Rows from block 8 of a small spectrogram enhancement model, named by matrix and row number. Each number is 128 + 32 x the weight over its row's rms, rounded and kept within 0 to 255. All counts start at 0. Numbers have three digits each. After the name is the row's rms in percent of the matrix's.
After each channel's rows are labels from the 100 clips, of 14976, where the channel reaches its highest value: "lies over" is the class under the peak; "strongest on" is what is common among them. Only what is clearly more common there than usual is listed. The data: songs of 200 made-up bird species, synthesised, often over outdoor noise. In brackets: how many of the 100.
# convs0: first 3x3 conv (model.decb.0.0.convs.0.weight, 96x192x3x3, each kernel summed), inputs 160-191

convs0.14 092:114133158125119140113106097099234137196121126145099158105103123152092163081164131120195143146113
lies over: buzz (31); steady whistle (30)
strongest on: rich in harmonics (72); crickets (41); first syllable: steady whistle (39)

convs0.27 059:139139186095176133129133138060100122121145121118149139113113091097068193153120146104182134179120
lies over: downsweep (41)
strongest on: reverberation (69); text has "room" (69); text has "reverberant" (69)

convs0.21 081:090181153121135145109118120096181093125173149143089145110079128148105114161174091095137197148093
lies over: no call (87)
strongest on: clipping (30); text has "clipped" (30)

convs0.5 098:180113115093109099131132099091124142195121076138153108129151071158111099126109132173127121125137
lies over: no call (79)
strongest on: text has "over" (98); crickets (94)

convs0.47 088:154139112146142133036122149120207109094109128141099157073159138095088133120186095146205148131150
lies over: steady whistle (34)
strongest on: pitch: low (67); first syllable: steady whistle (41)

convs0.64 089:185138121093145137131118155080154132013144167087138128148175112150124123183190144133187109156108
lies over: no call (79)
strongest on: reverberation (94); text has "room" (94); text has "reverberant" (94)

convs0.4 085:079145092133116182126168120101099152140137114106121143121124143136120104096066151214047115087150
lies over: steady whistle (28)
strongest on: clipping (57); text has "clipped" (57); thin (high-pass) (36)

convs0.26 128:150050122134138129033131157119150062161133161159107130165182150139122112147151141134138120180227
lies over: no call (85)
strongest on: muffled (low-pass) (38); mains hum (25); rumble (25)

convs0.50 085:132160126119103106174139138118127110110108141091122137086119151124146105096038121138121104127095
lies over: arch (31); downsweep (30)
strongest on: arch (39)

convs0.87 105:162150114126097135116154112135109128099101100073140122124144122096122109208125132130051139104097
lies over: harsh note (30)
strongest on: click (53); first syllable: click (30); first syllable: harsh note (29)

convs0.57 115:123097151108137137112160167108119112096139104165152109147122124135142129168146123149102121093094
lies over: steady whistle (30)
strongest on: clipping (42); text has "clipped" (42)

convs0.73 118:157135135169091081158150071100102133117096092147155099140171050112157111161149147086053168133137
lies over: harsh note (56)
strongest on: harsh note (62); white noise (49)

convs0.30 084:146142145161119083134111129123144101129087104179178128142119074140107150121094117140118120148117
lies over: upsweep (45); steady whistle (26)
strongest on: high song (64); upsweep (47)

convs0.37 088:131111141153114117144170106084163109140087134120083149126089099103162167124188192122126120128140
lies over: arch (33)
strongest on: rich in harmonics (68); fast repeats (48); arch (39); first syllable: arch (32)

convs0.86 095:160144117101111111132139099126114115167157091165146145149154153168160123202082136151099157154155
lies over: no call (80)
strongest on: stream (33)